Weights of a small multi-label image tagger: 32-pixel images, 16.3 epochs.
Rows from block 6 of a small multi-label image tagger, named by matrix and row number. Rows with one number belong to one channel. Each number is 128 + 32 x the weight over its row's rms, rounded and kept within 0 to 255. All counts start at 0.
Before each channel's rows are labels from the 100 images, of 14976, where the channel reaches its highest value: "lies over" is the class under the peak; "colour at peak" is the nearest of a few named colours to the mean colour under the peak. Only what is clearly more common there than usual is listed. The data: made-up road signs on poles. In brackets: how many of the 100, against the usual share in percent.
# convs0: expand pointwise conv (model.blocks.6.convs.0.weight, 240x40x1x1), inputs 0-39
# convs1: depthwise 3x3 conv, stride 2 (model.blocks.6.convs.1.weight, 240x1x3x3), a 3x3 kernel
# convs2: project pointwise conv (model.blocks.6.convs.2.weight, 80x240x1x1, transposed), outputs 0-79

lies over: face (54 vs 23.9)
colour at peak: brown (66 vs 33)
convs0.36 [165 144 138  97 126 127 121 170 113  96 121 117  98 118 117 111 103 127 142  86  62  83 125 211 122 159 162 126 129 119 135 178 163 127 162  39  87 110 105 131]
convs1.36 [153 160 140 173 182 173 134 145 139]
convs2.36 [142  84 169 137 161 138 104 135 128 167 122 173 101 152 103 107 204  75  83  96 142 126 111 121  81 131 159 167 192 149 137 143 119 111 145 138 124 117 133 149 165 187 150 126 194  92 145 117  99 131 131 114 165 128 100 114 151 192 117  80  88 108  96 155 137 119 138  79 112 171 170 126 180  77  54  97 131  70 114 124]

lies over: rim (38 vs 8.1)
colour at peak: brown (62 vs 33)
convs0.118 [207 121 171 138 127 140 109  84 126 132 114 101 129 124 123 144 107 119 147  54 165  71 129 121 115 172 166 147 135 129 130 140 181  64 131 186  99 136 125 182]
convs1.118 [158  72 100 153 170 115  94 141 152]
convs2.118 [127 129 160 126 130 120 167 174 142 150 160 117 134 135  88 142 164  83  93 122 154 145 187 165 125  91 162 150 100 160 176 143 180 170 132 144 122  80 144 162 102  85 121 109 123 117 114 136 157 164 117  91 106  82 168 174 122 142 160 171 100  63  65 166 136 221 167 123 156 160 159 142 187  92 115 132 119 126 174 114]

lies over: face (86 vs 23.9)
colour at peak: red (75 vs 0.9)
convs0.122 [202 116 163 124 103 154 170 140 138 123 111 197  99 164 132 182 126 176 138  92 114 125 148 144 100 148 139 150 104 122  90 204 164  89 120 143 121 132  75 150]
convs1.122 [143 152 125 157 175 158 140 185 162]
convs2.122 [146 133 148  85 143  65  82 152 165 113 122 131  97 121 163 114 133  80 141 136 131 128 143 159 127 175 174  64 144 118 147 145 136 131 160 179 116 134 105 125 111 137 119 148 136 185  86  93 146 117 144 117 151 141 156  79 157 123 180  97 111 110  72 117 103 159 120  15 135  96 108 181 127  61  76 181 122 163 145 113]

lies over: face (96 vs 23.9)
colour at peak: grey (78 vs 33.5)
convs0.175 [ 84 136  69  86  90  81 115  82 114 124  94  98 120 120  99 102 132 121 113 128 117  84 109  90 135 125  91 107 132  88  97  89  56 166 101 100 126  75 106  79]
convs1.175 [160 161 123 167 177 140 144 170 159]
convs2.175 [176 147 174 131 143 148 138 141 162 143 143 146 131 124 181 111 113 116 163  69 159  86 135 157 132 172 174 160 177 119  77 136 155  93 139  66 127 135 115 110 137 127 151 107 118  77  78 121 202 112 150 128 106 131 131 108 164 124 217 121 151  99  96  52 131 145 141  66 124  89  94 139 127 103 159 175 163 164  89 125]

lies over: face (91 vs 23.9)
colour at peak: blue (48 vs 1.9)
convs0.8 [134  61 170 121 160 140 145 110  81 124  99 122 139 143  69 137  97 182 124 132  69  99 126 132  90 147 125 169 101 142  80  79 125 125  86  77  73  97 129 128]
convs1.8 [147 155 144 128 170 157 109 189 163]
convs2.8 [141 132 154  78 159 161 108 142 119 107 141 140 133  92  58 151 158 176 162 136 104  89 131  91 104 129  81  77 128 135 109 149 119  98 102 152 160 109 143 110 121 125  91 145 136 155 125  80 142 170 161  98 123 144  69  97 174 116 143  63 102 200 105 163 148 100 170 141 163 142 156 141 113 111  73 218 174 113  93 164]

lies over: face (99 vs 23.9)
colour at peak: green (37 vs 6.2)
convs0.112 [154 123 117  73 152 113 152 104 112 136 132 159 221 159 122 135 124 175 171 146 152 132  88 162  95 142 153 101  94  84 163 155  82 156  87  85  85 118 138 111]
convs1.112 [147 170 155 145 193 168 131 142 130]
convs2.112 [ 81 119 114 138 171 120 149 143 168 126 216 114 171 115 133 121 160 174 120 128 112 115 106 187 165 141 138 105 102 142 123 123 163  76 130 142 101 170  89 173 119 109 189 145 158 123 102 198 128  68 189 113  74 134 116 144 159 160  78 126 169  89 128 143 103 165  52 131 119 165 158 140 126 122 121 140  92 143 101 170]

lies over: face (93 vs 23.9)
colour at peak: blue (40 vs 1.9)
convs0.77 [140 164  87  96 128 109 173  44 109 134 165 117 136 104 141  94 108 134 146  86 145 128 132 147 130 148 133  91 129  93  59 159  76 129  83 134  67 108 148  81]
convs1.77 [118 162 149 177 181 162 140 158 122]
convs2.77 [108 136 142 116 144  69 161 133 147 146 178 131 116 134 149 131  94 125 184 116 137  96 120  98 198 100  80 139 135 104 130  94 114  98 158 113 116 114 107 158 199 161 190 152 118 112  56 118 109  87 173 128 130 178 147 151 190  90 125 159 117 134 113 154 156 131 193  88  81 152 113 119 164 105 152 176 127  46 123 115]

lies over: face (100 vs 23.9)
colour at peak: red (26 vs 0.9)
convs0.205 [134 118 126 164 129 102 144 103  79 131 107 183 151  92 144 125  91 175 144 131 193 161 126 138 122 191  93 100 139  77 154 158 101  97  74 124 126  84  99 183]
convs1.205 [ 79  67  90 145 129  97 139 138 139]
convs2.205 [157  72 147  94 143  95 116 105 101  60 124 148 185  48 171 143 129 101 135 163  79 142 114 135 103 132 140 126 147 128  66 165 161 121 103 110 105  92 108 104 128 116 114 103 123  95 146 168 186 169 170 114 137 147  88 106 100 117 141 105  83 158 119 120 108 120 190 139 162  74 115 117 158 145  62 170 147  67  92  93]